A small sound classifier, trained from scratch.
Model: 1.86M parameters, arch gmlp, norm layernorm, patch size [8, 16], layers 12, width 128.
Training: batches of 64, held-out accuracy 88%.
Data: trained on simulated sounds of rotating machines with and without faults, 39062 training examples, 45.2 epochs.
Rows from block 6, named by matrix and row number. Rows with one number belong to one neuron. Each number is 128 + 32 x the weight over the matrix's rms, rounded and kept within 0 to 255. All counts start at 0.
# u: gMLP up (value half) (model.blocks.6.mixer.u.weight, 384x128), inputs 0-63
# v: gMLP up (gate half) (model.blocks.6.mixer.v.weight, 384x128), inputs 0-63
# out: gMLP down (model.blocks.6.mixer.out.weight, 128x384, transposed), outputs 0-63
u.190 [171 147 159  93  76 201 103 194  92  98 217 168  84 212  62  89 101  93 192 184 110 152 144 142  22 151  55  59 117  68  92 143 155  67  11 117  73 120  84 154 123  93 100  17  96 223 159 103  74 178 109 154 146 178 155  84 186 106  76 117  68 126 133 162]
u.191 [127 130 130 130 129 128 122 129 130 130 126 129 131 126 128 133 124 125 129 128 129 127 123 128 127 134 125 125 132 126 129 130 131 129 130 127 132 121 126 132 122 125 124 128 124 127 128 133 129 126 128 136 124 129 129 126 126 131 131 128 129 130 134 128]
u.192 [118 182 125  77 116 124 102 138  95 160 137 115 155 152 106 132 150 141 107 133 136 121 112 138 182  90 139 121 179 125 104 162 117  99 145 192 119 121 145 131 125 125 136 176 155  90 110 155 138 125  77 120 115 118 142  65 113 114 103 113 118 168 139 116]
u.193 [134 126 129 128 121 114 118 124 138 135 134 132 134 117 124 148 121 112 132 129 118 120 132 112 126 128 124 114 108 139 121 118 112 131 124 126 125 123 129 129 132 129 136 136 132 135 136 129 125 127 133 131 115 132 132 120 132 134 139 124 148 120 139 124]
u.194 [149 138  90  53 223 110 174 105 128 149 146 127 177 137 126 178  95 165 168 149 159 133 186 177 184 141 196  77  56 112 229  20 142 177  79 188  98  98  89 159 164  68  74 137 110 167  92 170 139 121 119 174 137 208 153 192  88 229 188 117 130 163  96  46]
u.195 [135 126 125 141 126 129 117 129 114 119 129 122 121 130 126 122 130 140 126 122 135 132 126 131 133 130 131 138 126 127 127 126 136 130 120 123 130 131 129 125 122 134 129 123 138 123 113 127 139 122 121 133 132 128 126 128 122 129 121 129 122 134 125 136]
u.196 [132 127 127 127 128 130 127 128 130 131 121 135 128 129 125 130 131 123 136 121 122 131 131 127 119 135 129 129 132 131 127 122 130 119 127 125 127 123 124 126 129 138 130 122 119 125 132 132 120 121 125 127 122 132 124 122 130 132 129 129 128 129 122 132]
u.197 [ 99 155 170 170  80 166 150 144  82 128 145 198   0 239 206 142   7 197 217 147 135 120 108 168 178  35  63  32 164 205 143 139 222  49 150 174 103 140 126 161 145 189  78  95 125 227 183 118 122  39  92 162 110 154 136 201 113 137 141 190 152   0 255  42]
u.198 [130 134 130 129 131 130 126 129 132 131 128 128 128 127 132 124 125 130 124 127 125 129 128 134 130 131 130 129 134 127 129 125 129 130 128 131 130 126 125 125 128 133 128 126 118 122 131 132 128 123 125 127 124 129 128 124 128 128 128 126 123 131 129 128]
u.199 [128 131 134 131 136 135 132 136 126 128 128 137 126 121 126 123 123 137 120 126 128 132 123 131 127 131 127 134 132 125 119 124 126 131 121 126 126 133 136 131 125 129 129 125 138 128 117 135 131 128 119 127 133 133 125 129 132 134 123 129 129 124 130 131]
u.200 [ 98 151 126 126 104 132 140 149 120 111 133 128 131 125 142 113 151 126 129 121 131 133 139 124 104 126 132 115 122 126 143 149 130 128 135 121 128 144 141 123 142 100 143 117 139 142 128 114 105 134 132 121 104 127 144 123 108 118 130 134 106 121 117 143]
u.201 [ 82  77 135 182 247 156 108 162 188 157 137 146  53 104 113  71  99 195 133 190 111  92 124 137 138  40 228  87 151 143  66 136 125 150  93 211  98 129 110 111 105 143 200 123  84 139  83  32  84  23 128 102 109 187 145 244  78 171  51 157  28 150  92  14]
u.202 [213 143 233 215 104  57 186   9 120 121 143 187  34 173 171  72  89 166  97 133  64  88 151 126  93 175  67 118 167  90  93  96 206 107 113 164 171 166 141 140  94  55 167 193  66 133  55  89 124 125 127  55 128 216 108 134 152 147 136  58 104 103 136  86]
u.203 [ 62 200 139 147  73 147  91 149 107 134 244 140 107 144 137 130 107 198 174 157 205  64 195 120 160 186 128 174 194 240 160 135 195 163  71 127 167  46  98 121  95  88  98 137 144 120 210  97   3 116  82  79  10 184 179 126 183 206 155 149  72 121 146 191]
u.204 [126 127 129 119 137 124 122 126 127 129 127 126 131 121 134 136 127 128 128 129 129 125 125 128 142 137 120 128 132 131 121 118 127 126 122 131 125 133 130 130 129 129 124 121 132 138 136 117 137 120 136 132 122 123 133 124 129 133 126 125 131 122 133 125]
u.205 [150 147 178 216 117  90 108 212 108 175 127 137  99 127 140 116 144  83 129 169 144 148 145  79 128 104 149 113 171 117 165 143  82 120 181  99  84 150 167 130 121 118 168 130 172 101 121 118 122  86 152  98  88 100 114 135 143 148 131 141 150  90 149 165]
u.206 [117 129 133 131 136 128 127 125 127 131 127 131 126 125 128 135 125 124 126 132 129 127 123 127 124 127 125 134 120 125 119 131 119 126 126 132 129 128 129 129 132 126 125 134 131 135 119 129 127 131 131 135 123 127 126 128 131 127 124 130 128 126 136 138]
u.207 [105 119 116 255 178 240 160 115 117 247  52 131 132  40 231  94 103 169 136  64 177  80  67  97  69  96  95 142 148 180 113 115  41 124  94  69  87  76 152  92 208 221  29 158  20  95 199 164 107 103  86 116 191  82 194 121  99 130  90  90   0 162  67 166]
u.208 [ 68  58 167 129 189 248 255 107 203 157 229 137 167 102  49 190  93 101 122  52 186 119 103  52 186  22 138  66 104 155 217 158  99  83 134 145 159 198 173  56 119 128  92 109  45 176 130  85 132  64 124  95 130 113  39 149  95  54 200 167 176 152 104 248]
u.209 [127 124 114 133 128 140 121 137 135 132 126 132 128 157 128 124 125 134 134 131 135 138 129 116 119 141 139 118 130 121 124 136 111 126 118 120 126 125 128 123 128 137 136 138 139 122 135 131 113 123 122 136 133 144 105 131 124 124 127 135 130 123 123 140]
u.210 [123 116 124 123 133 129 121 132 134 129 119 125 132 139 125 141 125 121 127 131 136 117 124 133 134 148 122 125 144 134 123 120 127 129 134 131 120 137 132 132 115 145 147 126 114 131 144 134 128 118 125 123 128 118 122 120 132 131 129 113 120 121 131 141]
u.211 [128 133 131 131 129 129 114 126 132 136 141 134 127 136 129 137 131 134 124 131 124 133 123 126 123 127 131 129 126 126 129 136 125 133 121 125 121 130 133 129 133 130 137 129 131 124 127 130 122 123 123 137 116 134 129 119 129 129 121 130 118 114 130 136]
u.212 [144 121 134 119 127 128 122 137 144 128 120 135 130 128 122 121 135 127 141 130 124 131 126 130 134 126 142 117 126 144 125 124 117 126 122 123 125 123 120 122 129 136 122 130 128 131 141 129 134 124 125 122 119 128 121 127 130 129 130 124 145 135 128 125]
u.213 [125  93 143  71 158 106  54 255 127 205 178 120 188  34  58 118  88  27 220 134 243 244  83 180  72  91 120 160 166 134 143  90 177 191 125 121  61 170  50  89 230 153 178 175 110  57  86 189  64  78 123 124 108 135  91 130 112 216  25 121 151 131  12 157]
u.214 [129 133 130 134 129 131 122 128 128 129 126 125 123 131 129 129 128 131 128 127 129 129 126 135 132 127 134 130 126 127 136 125 130 130 131 132 126 122 125 126 123 123 123 127 130 130 125 129 133 125 127 126 123 128 131 122 126 132 130 127 124 129 130 130]
u.215 [126 131 133 124 128 123 129 127 136 134 123 126 120 137 138 130 132 131 127 138 130 132 128 135 132 133 138 125 132 131 126 123 116 125 126 129 122 126 122 122 130 127 118 119 128 130 131 130 139 125 126 119 126 122 126 120 128 131 135 127 136 133 127 123]
u.216 [140 128 147 127 113 104 140 133 107 124 133 111 120 103 141 115 144 123 109 120 142  99 139 176 124 137 121 113 147 130 129 121 131 127 122 113 101 132 117 128 121 168 141 145 142 138 136 119 118 132 127  97 139 132 117 134 155 148 153 140 175 125 129 115]
u.217 [125 132 117 124 129 132 147 127 140 131 123 119 115 141 144 128 129 129 134 138 129 133 122 140 131 126 140 131 124 131 130 137 141 123 130 138 120 123 136 129 127 134 121 122 117 127 135 140 117 137 159 105 115 115 117 122 134 113 129 129 138 126 127 108]
u.218 [108 130 141 136 158 114 143 121 133 121 117 136 112 120 127 140 115 109 145 112 110 116 111 130 124 117 128 118 129 113 120 124 149 126 137 143 147 124 129 133 130 127 147 141 108 151 126 127 132 128 139 117 133 120 125 113 129 128 130 123 111 127 139 143]
u.219 [135 131 129 114 125 137 108 126 156 120 128 112 115 130 142 133 119 114 122 123 133 147 148 100 132 107 124 130 127 148 130 123 126 139 126 135 156 133 122 121 110 118 131 112 125 120 115 121 138 140 118 120 103 132 130 135 125 111 119 138 143 111 142 136]
u.220 [ 89  96 115  29 197 158 145 208 104 255 121  44 128  69  76  66 180 155  53 113 192  85 255  93 140 103 165  77  98 108 123 140  74  74  54  65 148 106 133 250  37 175  47 184 168 125 112 206 100  92 195 174 107  62 139 104  84 226 213 163  37  66 194 123]
u.221 [183  39  79 170  91 232  73 112 153  79  54 160  87 167 105  96  44 143 145 142 201 154  60 132 177  50 196  36 200 201 111  94 108 135 192 110 106  35 190  59 128 170  72 125 127 121 172 195  36 139 129  36 152 179 203 101  90 116 177 108  52 185   0 128]
u.222 [126 146 144 110 122 122 134 144 132 132 109 124 137 129 124 108  95 125 137 139 141 123 125 110 124 144 120 120 136 133 131 135 118 107 138 139 125 109 119 111 138 130 105 135 139 143 144 148 121 131 133 131 126 124 132 144 128 130 161 144 141 125 128 120]
u.223 [122 140 119 131 126 138 125 120  97 130 135 118 141 117 121 131 140 122 103 119 117 122 109 167 120 113 120 148 156 118 139  97 147 116 126 126 130 124 113 128 114 107 127 125 103  97 121 119 131 114 152 136 117 125 152 120 151 113 108  96 136 121 129 142]
u.224 [ 43 135  98 128 157  89 101 139 143 174 163 145  53 173 135  96 140 200 197 157 159 143  27  92  74 100 176 163  87 169 183  47 140  33 146  53   0 123 119 129 140 162 156 102  57 159 164 162 125  69 116 240  39 105  33 102 146  79  80 180 102 218  69  47]
v.190 [173 116 182 102  95 137  67 119  73 106  79  46  83 135  94 131 116   0 200  75  69 160 150 167 129 134  45 127  61 150  31 164 112 115 146  56 120 115 168 158 144  98  67 112 176 127  15  91 111 157  67 178  94 184 170  22 196  76 151 103  53  92 111 231]
v.191 [121 118 122 122 124 128 124 122 122 117 128 132 129 115 120 124 129 124 128 131 131 125 129 126 130 123 136 131 136 131 133 134 122 120 127 126 132 127 130 128 128 122 124 121 126 133 130 136 146 132 133 131 130 127 130 127 134 134 136 139 125 134 124 130]
v.192 [143 128  91 124 153 143 120 126 142 135 130 131 133 112 102 118 149 129 119 131 123 121 126 108 134 119 145 122 129 126 124 127 123 128 143 127 150 137 124 131 119 128 139 124 120 154 126 133 122 133 118 120 113 150 134 141 126 105 136 152 132 121 135 126]
v.193 [116 120 122 122 122 129 121 118 124 116 130 131 135 112 121 125 129 126 129 132 132 126 129 123 130 125 138 127 132 133 137 135 121 123 120 124 131 123 131 125 131 128 124 119 125 126 128 133 145 136 132 130 131 125 129 128 131 131 136 138 127 135 125 125]
v.194 [128 128 178  92 174 160  89 132 108 147 154  83 120  58 149 123 169 170 127  69  95 115 124 171  84  93  77 129 147  94 151 128 138 197 110  76  95 121 142  54  78 149 127  57 142  97 170  67  50 156 122 102 153  69  64  78  71 163 110 127 208  52 179 146]
v.195 [118 116 121 124 122 124 127 121 127 117 130 134 134 117 120 120 132 128 127 131 134 123 127 123 132 126 137 130 138 129 137 138 123 122 126 124 129 122 133 127 128 125 122 119 126 130 125 136 144 130 131 134 128 128 129 123 131 131 140 136 127 136 125 131]
v.196 [122 120 125 122 127 131 121 122 122 118 127 129 128 114 117 126 130 121 129 127 127 124 128 128 127 122 136 128 136 135 134 132 119 119 127 126 135 128 133 127 131 125 124 121 124 134 130 135 141 131 131 128 130 126 131 130 132 133 134 138 125 134 125 130]
v.197 [117   0 195  64  29  55 157 166 171 107 255 223 105 163 190 175  68  87  91  69  15 128  61 147 152 153  85 152 130 102  59  88  64 131 152 168 170 206 143 178 194 133  91 177 201  19 234  71 175 130 208  49 143 131 131  94 158 230  97 168  58  48  66  91]
v.198 [121 119 121 121 125 129 121 122 123 118 126 132 129 117 118 126 130 122 128 129 128 125 129 127 128 120 137 127 135 131 133 134 121 121 127 125 135 127 132 129 130 123 125 122 125 133 132 135 143 134 131 128 128 128 132 130 135 134 135 138 125 133 124 128]
v.199 [121 119 120 120 125 126 124 123 124 120 129 134 129 117 118 125 127 123 127 132 128 124 131 126 130 122 136 132 138 132 135 137 123 121 128 127 136 126 131 128 132 125 126 121 126 136 130 137 142 133 132 130 124 127 128 128 132 131 139 138 126 134 127 131]
v.200 [ 92 132 138 137 126 136 107 104 112 114 123 104 137 104 134 131 121 136 119 116 118 116 134 143 113 123 138 108 134 142 139 121 120 129 123 116 135 110 137 124 138 142 104 115 130 122 137 115 117 151 139 124 143 122 121 123 117 137 137 144 135 121 127 108]
v.201 [161  99 247 114  66 158 199 105 162 159 115 151 151  75  80  50 115 129 216  68 184 108 255 115  29 122  72 164 130 101 116 195 120 255 145 154  76 123 189 241 124  75  89 125 147   0 143  45 147 145  94 143 119 124  71  31 106 193 180 183 110 105 162 161]
v.202 [117  55 174  22 102 134 108 122 176 111 205  82 169 175 137 132 205 162  51 107 182 102 191  96 178 111 130  69 116 206 146 166 187  68  93 148 117 110 160  82 137  82  87 126 106 117 157  82 209 155 119 253 161 114  92 141  56 196 131 134 150 130 155 191]
v.203 [128 142 184 150 155 165 232 151 138 134 193 233 110 122 105  32  57 160 207 183 162 137  70 199 173  32 109  98 103 133  81 148 207  84 128 118  79 122  51 134 106  35 128 145 136 143 202 159 106  67  83 102 176 173 104  76 129 161 139  61 176 104 151 145]
v.204 [122 118 124 124 126 130 122 122 119 118 127 130 128 114 120 126 128 124 128 130 128 126 129 127 129 122 135 131 136 134 136 132 120 120 128 124 138 129 132 126 128 126 124 122 127 131 130 134 142 135 131 127 131 125 130 128 135 134 134 141 126 132 125 129]
v.205 [116 217 169  48 106 147 161 162  90 140  72 122 120 162  93  84 120 203 123 111 143 113 125 183 135 104  65 102 119  89 101 150 105 153 148 158 100 100 100 179 111  73 109 161 118 125 178 111 117 162 104 104 125  71 150  71 172 135 136 109 133 115 143 110]
v.206 [111 107 118 133 120 123 149 124 120 115 129 131 142 117 121 119 129 131 120 146 133 121 125 124 131 134 134 126 143 134 136 142 129 116 128 125 135 114 138 122 128 132 113 126 132 124 125 139 147 134 131 141 138 136 119 108 133 134 143 137 135 135 129 122]
v.207 [  0 125 123 213 159 177 159  76  49  78 188 206  74 190  56 112   7 153 228 161  83 175 148 210  87 218 159 121 113 225 114 145 154  99 156  81 144 108 108 209  32  90 150  56 121  61  71  85 135  87  82  83 111  68 213 118 124  89 141  20 142 232   0  98]
v.208 [ 94 120 175 138 123  33 149 206 226 133 174  36 233  79  48 198  62  65  32 145 149  57 187 118  31 118  45 101 108 127  31 102  86 127 147 156 126  18  43 111  87  56 117 157 216  39 190   0  71  41 239 129 247 242 212 168 138  71 187  60  90 134  97 139]
v.209 [110 120 118 141 120 121 136 125 120 112 124 114 133 110 117 137 129 124 117 148 119 126 134 122 142 127 145 119 149 139 133 137 134 124 124 114 133 108 142 120 110 145 102 121 123  98 119 133 160 139 120 116 134 109 121 113 131 144 141 135 135 149 129 132]
v.210 [126 121 144 125 131 129 124 130 148 121 127 124 141 111 112 125 145 130 141 128 129 134 106 129 133 132 140 133 136 134 149 134 120 111 121 117 126 133 141 105 115 132 121 118 116 121 118 128 132 128 118 118 143 122 124 121 120 139 154 130 133 114 128 129]
v.211 [123 122 120 121 128 128 119 123 124 120 125 133 128 119 117 124 129 122 130 128 128 125 131 128 126 120 138 129 135 130 135 136 119 122 128 126 135 131 131 129 129 121 128 122 125 137 133 135 143 135 129 127 122 129 132 133 136 132 135 136 126 133 125 128]
v.212 [125 122 115 119 130 133 117 122 123 124 123 132 125 123 113 124 131 119 129 125 126 125 129 127 126 120 136 131 136 132 137 134 119 121 130 129 139 132 133 127 133 119 131 122 123 140 137 138 141 135 130 126 122 132 131 135 136 130 131 136 124 130 129 129]
v.213 [ 92 121 163   0  82  20 180 127 155  61 152 140 116 175  77 176 117 152 217 143 131 190 109 227 156 123  80  79  82 103  59 162 149 114  68 111 126 167  55  60 132  62 223 106 144  79 143 133 196 161 183 142  79 178  81 164 213 186 255 194 233  43 104 255]
v.214 [122 121 119 122 126 132 119 122 124 119 126 132 129 115 119 127 129 123 129 128 129 126 131 125 127 123 137 131 134 129 134 134 120 121 125 126 134 129 129 128 132 124 129 121 124 134 131 136 143 134 133 130 127 126 130 131 134 131 133 136 125 137 123 126]
v.215 [136 126  96 105 133 151 142 123 141 136 125 127 141 110 108 110 156 134 119 154 116 127 125 119 114 112 143 126 137 117 151 120 126 124 132 132 139 143 129 129 125 120 128 130 133 137 136 141 117 136 128 110 118 145 142 138 133 111 123 160 123 129 130 129]
v.216 [119 118 165 129 140 170 126 142 149 136 124 100 105 103 141 135 137 123 124 117 109 102 122 139 128 129  94 111 171 135 139 109 136 102 128 115 103  96 136 140 125 149  88 135  97  93 106 109 110 115 128 118 168 113 111  87 121 148 120 135 123 107 155 125]
v.217 [124 123 118 120 131 129 117 123 123 122 125 134 130 116 118 129 130 122 129 126 129 124 130 126 125 121 138 133 135 128 135 132 122 121 124 127 137 129 130 126 129 123 130 124 125 134 131 138 141 135 133 129 126 124 132 133 133 128 130 137 128 136 125 126]
v.218 [122 115 129 116 121 134 118 112 117 117 121 130 128 117 113 122 131 119 128 126 128 132 123 130 125 120 138 123 133 141 133 132 124 123 131 123 130 129 133 134 130 126 129 112 120 140 131 137 147 132 125 134 134 130 136 129 134 130 134 138 120 137 133 134]
v.219 [147 148 121 108 105 145 162 195 137 127 111 106 118 137 140 113 129 164 129 121 149 104 126 131 150 158 101 146 111 114 165 132 139 112 125 135  89  93 131 133 110  96 108 126 120 105 134 125 158 117 136 127 169  79 162  82 155 123 118 121 151 158 143 144]
v.220 [135 209 192 192  69  97 168 131 195 207 174  95  61  49  95 220 151 154 216 128  98 170  64 200  96  89 102 153 179  80 161 150 191  41  97 167 188 154  10 107 188  55 146  88 179  81  94 120  15  89 110 189 105 128 161 149 179 183 163 142 200 193 232 255]
v.221 [ 65  66  55 155  43 169 124 165 106 146 116 131  87  75  78 122 201 159 139 100 164 185 152  16 186 198 116  64  80  84 209 186 227  91 194  42  63 112 136  41  76 150 181 109 193  29 173  88 237 152 111 111 153 118 200  85 191 207 178 128  52  69 146 188]
v.222 [118 125 120 125 123 130 121 124 118 124 128 132 124 117 117 120 126 121 128 129 125 122 133 131 126 113 137 127 133 139 132 143 121 126 130 128 140 126 139 132 132 127 127 122 129 137 136 140 141 137 132 130 123 133 147 130 129 125 134 140 131 130 134 123]
v.223 [129 124 109 122 122 133 112 122 121 121 122 132 122 119 121 123 139 116 120 122 130 125 132 125 118 116 135 130 131 126 130 134 117 123 125 130 131 136 130 130 138 117 136 133 130 133 133 137 142 139 138 131 123 132 125 129 142 138 127 140 121 125 122 133]
v.224 [116 157 172 108 150 200 173 180 158 105 224 114 101  43 150  91  92 119 145  77 111 188 106 178  64 137  68 147  25 201 144  68 180 121 164  93  32 155  96 124 193 116  86  76 110  85 141 118 153 170  78 115 145 237 115 133 169 212   0 174 158   0 212 107]
out.190 [138  88 150 110  85 137  77 104 102 144  38 226 119 137 146 120  32 130 188 179 150 212 122 173 201 144  91   0 133 184 114 149 111 160 241 162  58  86 152 117 106 168  84  40  80 101 169 154  25  66 171  87   0 149 149 117 111  69 215 176 127 159 104 134]
out.191 [127 123 130 124 123 126 133 127 129 127 129 133 123 126 127 122 124 124 125 128 136 133 135 125 130 129 124 130 127 133 126 125 122 133 124 134 125 133 129 128 129 127 128 127 126 131 134 122 122 127 124 119 130 126 121 130 136 130 124 130 125 127 130 130]
out.192 [143  88 125 123 156 131 130 127 152 101  89 184  96 108 187 178 154 107 155 129 112 163 136 139 133 130 164 168 114 131 158 110  90 126 141 125 111 109  94 164 144 141 128 154 136 137 125 120 151 140 129 120 110 124 134 138 184 102 154 129 111 152 109 128]
out.193 [133 131 125 133 124 131 139 118 135 121 116 120 120 136 121 110 119 128 141 115 132 127 114 133 122 134 124 137 133 116 121 138 147 132 129 141 136 124 136 117 136 138 115 124 116 141 135 133 131 136 125 120 152 131 112 127 140 119 124 114 126 125 112 132]
out.194 [102 107 219  88 111  71 113 172 122 118  78 112  74  99  97  78 115  68 180 157  57 123 115 146  76 100 115 153 129 126 199   3 165 154 222 116  15  92 212 119 144 173 122 163 174 106 140  88 135 103 117  79 135 114  84  56  88  96  81 168 100 152 205 117]
out.195 [125 128 125 126 130 128 123 128 124 139 137 140 145 123 134 130 133 122 119 130 126 136 141 117 137 124 133 124 128 123 129 126 130 111 135 137 121 120 122 131 111 126 128 136 128 124 132 125 128 130 123 127 119 115 139 136 125 132 137 135 124 129 127 125]
out.196 [123 120 130 125 130 128 125 124 125 124 131 124 126 115 126 117 119 129 124 133 139 135 131 129 134 126 121 139 137 129 129 118 123 127 140 125 118 137 131 130 120 121 123 136 121 131 133 124 123 132 128 125 123 122 129 133 128 125 118 120 130 134 129 135]
out.197 [ 74  74  83 165  86 111 153 112 150 146 152 136 196 111 155 233  74 158 123 172  77 139  93 215   0   0 133 206 157 183  99 114 134  88  87 108 120 142 211  75 113 131 204 107  50 111 175  65  97 154  97  70 148  43  57  97 235 151 168 177 136  38  72 227]
out.198 [128 118 126 125 122 129 118 128 126 124 123 133 124 124 126 129 127 125 129 131 132 135 132 129 130 128 127 131 135 128 126 122 124 125 137 127 130 132 126 134 129 121 129 130 128 130 127 120 125 131 131 123 121 124 126 137 129 126 126 127 131 127 133 130]
out.199 [125 130 126 123 121 130 116 129 125 126 125 116 134 131 135 137 132 119 131 133 134 131 139 126 128 128 128 126 128 131 124 122 128 116 136 131 130 120 122 135 119 122 130 137 121 120 129 116 128 131 132 128 123 120 134 136 124 132 131 131 123 136 127 124]
out.200 [162 116 134 137 135 115 130 126 152 153 121 145 118 141 113 136 114 115 111 122 139 118 130 112 157 129 117 105 120 127 119 122 115 116 121 114 125 128 136 136 150 145 114 130 134 128 117 143 140 130 121 133 122 130 114 124 132 117 139 127 125 137 130 127]
out.201 [108 136  50 104  98 100  31 139 156 109  24 184  57  73 165 194 110 190  79  89  86 138 146 151  97  41 103  91 121 149 175  79 157 147  99 144 194 179  95 138 104  58  31  54  50 101 136 102  68 147 158 138 149 108  24 132 159 110 161 245  71 118 112  35]
out.202 [204  84 218 181 209 144 164 141 122  24 182  47 114 142 115 155 158 135 135 196 129  72  64 143 137  37 115 218 112 106 102 157 193 110 181  38 166 145  72 108 113 200  97 179 119 134 111 110 171 157  94 177 100 236  75 158  76 199 150 169 109 117  98 187]
out.203 [199 165 151 149 112 166 122 119 231 123  97  51 110 129 142 155 187  64 203  87 105 148 178 109  67 107 113 122 255  98 136 197 124 157 147  46 216 153 118 103 140 129 137  81 175   0 131 109 138  96 164 108  49 217 140 165  39  51 177  67 117 165  91 132]
out.204 [133 121 127 135 114 125 132 133 131 133 129 128 118 123 121 117 132 126 129 128 126 129 134 126 119 126 133 131 136 129 138 134 135 135 139 135 130 121 126 137 115 117 129 134 127 125 120 122 121 137 125 123 132 133 119 134 138 122 134 126 120 129 125 137]
out.205 [120 139 104 141 130 146 131 127 147 146 142 137  93 156  95 180 157 174 127 192  38 107 144 137 155 104 124 141 180 117 138 163 171 149 128 178 195 178 109 113 117 151 104  52 127  89 152 151 160 132  96 161  37  98 170 157 101 117 152 108  55  94 109 140]
out.206 [129 131 134 129 121 125 134 135 130 129 127 124 130 134 121 124 125 126 135 128 130 130 134 130 128 130 124 126 130 131 137 133 126 123 130 130 127 127 137 132 134 129 123 120 126 133 131 127 128 134 129 123 131 131 128 127 131 130 126 130 133 128 135 123]
out.207 [127 118 253  52   0 180 255 187 135  28 105 135  65 160 187  87  48  18 152  50 137 111  20 149 170 215 130 128  55 112  69 158  54 199  46 101 206  55  47 156 166 225 125 160 156  71 128 180 211  99 147 140 145  34 104   4 157  39 169 131  92 131  68 177]
out.208 [145 176  93 125  67 118  38  51 137 103 156 143 113 123 205  97  75 227 168 126 148 163 114  63 128 133 160  85 177 128 161 138 184  73   0  34 190  69 213 211 255 225 125 188 181 134 154 138  78 169 172 149   8  48 106 114 105 160  88  77 143 227 136 130]
out.209 [146 126 146 130 140 130 136 130 129 124 118 129 130 107 111 124 110 114 121 133 130 103 128 121 130 126 116 135 121 146 139 118 138 127 125 138 125 133 128 129 131 131 118 121 118 119 130 128 119 130 121 130 120 115 130 138 127 142 122 127 131 132 148 111]
out.210 [140 126 140 134 127 135 123 136 136 121 132 128 114 103 132 108 125 135 126 128 121 132 129 137 124 128 126 130 135 131 144 113 120 134 138 137 124 127 131 128 119 103 111 133 141 134 129 113 113 126 121 124 123 126 127 138 119 141 120 126 133 131 130 125]
out.211 [142 127 136 136 134 125 135 129 125 122 112 119 128 124 130 124 128 121 130 127 142 130 135 123 133 130 122 131 132 120 123 120 130 114 142 124 125 128 125 132 123 135 119 123 125 133 132 128 134 129 124 134 137 126 128 131 131 134 136 132 134 134 122 125]
out.212 [118 135 116 131 122 133 120 112 131 126 127 121 133 126 123 123 112 131 128 114 131 126 119 132 133 126 117 137 130 131 127 133 142 133 139 133 128 118 131 132 125 129 127 131 112 129 115 122 123 129 135 122 120 123 136 132 126 132 119 119 126 132 140 130]
out.213 [132  93 102 251 144 139 158   2 187 191 172 136 112 178 226  83  70  82 169  34 105  97 108 210  99  79 136 103  65  94  90 117 146  36  94 142 132 129 125 141 175 255 210  89 136  87 104 127  77 114 163 142 135 130 213 139  65 188 105  34 174 139 213  89]
out.214 [128 119 127 124 125 120 124 122 124 129 129 138 133 126 129 130 130 128 125 127 133 135 124 127 131 130 125 126 135 122 123 135 130 128 127 130 130 135 124 136 126 137 132 122 122 125 129 123 123 132 127 128 127 127 126 134 135 129 129 127 133 126 133 124]
out.215 [133 135 118 129 123 130 129 127 124 121 125 131 136 130 115 128 113 125 127 122 123 131 121 118 132 133 124 122 128 127 127 141 145 149 118 139 126 122 133 137 125 135 134 129 128 131 124 116 117 129 131 134 130 121 123 141 128 137 124 128 119 128 139 122]
out.216 [105 143 122 125 119 126 120 145 114 136 122 135 129 126 126 123 164 131 134 109 116 134 154  84 100 119 140 127 141 125 134 162 136 122 119 154 173 129 137 108 119 142 115 105 121 126 143 120 141 118 103 148 128 126 130 144 123 125 114  87 135 115 144 147]
out.217 [127 134 131 125 120 126 115 133 135 122 117 136 123 139 114 125 126 128 123 131 116 105 131 115 124 117 128 124 117 140 141 122 114 136 126 121 137 132 135 131 136 135 131 125 151 118 128 126 116 135 128 144 141 133 149 120 122 136 115 128 132 120 146 129]
out.218 [144 109 122 108 114 127 124 125 132 133 138 120 124 136 127 117 137 133 113 131 170 123 129 154 109 156 116 131 145 134 121 136  94 111 157  91 119 161 134 131 132 138 104 111 137 127 157 129 119 129 121 122 128 139 123 136 133 127 115 110 165 116 120 132]
out.219 [133 113 125 141 131 116 140 134 129 135 122 153 146 141 135 128 139 139 130 123 109 136 126 124 131 143 128 122 122 106 106 109 130 110 151  96 140 129 143 137 160 115 132 132 126 132 114 127 126 143 144 133 137 123 132 132 119 138 135 140 125 142 116 123]
out.220 [ 68 179  38  43  44 149   0 135  94  82  40 154 255 128 142 122 137 164 182  96   0 184 103  88 102  94 255 211 136 182 143 129 195 157  93 163  87 141 121 195 132 142  67 188 129  80  95 188 117 125 155 127  82 128 128  34 144 184 104 156 163  92 154  82]
out.221 [151 151 101 220  74  68 151 139  83  80 142 181 181 151  54 178 163 119 116 217 144 109 111 204  83  82 114 108 129 121 114 128  94 138 105 160 169 114 255  96 117  89 164 108 246  37 195 149 207  12  16 151 198 143  18 136 144 125 141  99  99 164 104 186]
out.222 [124 123 109 148 125 139 129 121 141 115 136 144 103 134 123 132 111 121 138 130  93 141 120 126 143 120 140 132 127 150 124 143 121 152 115 143 140 125 148 126 116 112 137 139 108 117 111 104 101 118 114 115  99 137 115 105 132 131 103  97 121 138 134 125]
out.223 [122 104 133 110 123 117 113 129 141 113 133 136 127 122 126 131 122 116 126 144 126 144 139 125 140 105  99 130 141 139 132  98 110 142 124 125 133 154 113 172 106 136 133 154 132 140 126 127 136 147 137 127 118 125 137 161 115 115 118 119 125 131 106 133]
out.224 [166 106 218 110 101 208 172 177 142 146 167 114 148  87 157 135 196  69  65 147 234  96  88 138  79 107 158 148 120 134 132 178 143 119  92  88 105 149 197  79  64 109 163 190 138 158 121 120 128 147 150  69  74  89  98  84 151 136 165 100  12 184  70 146]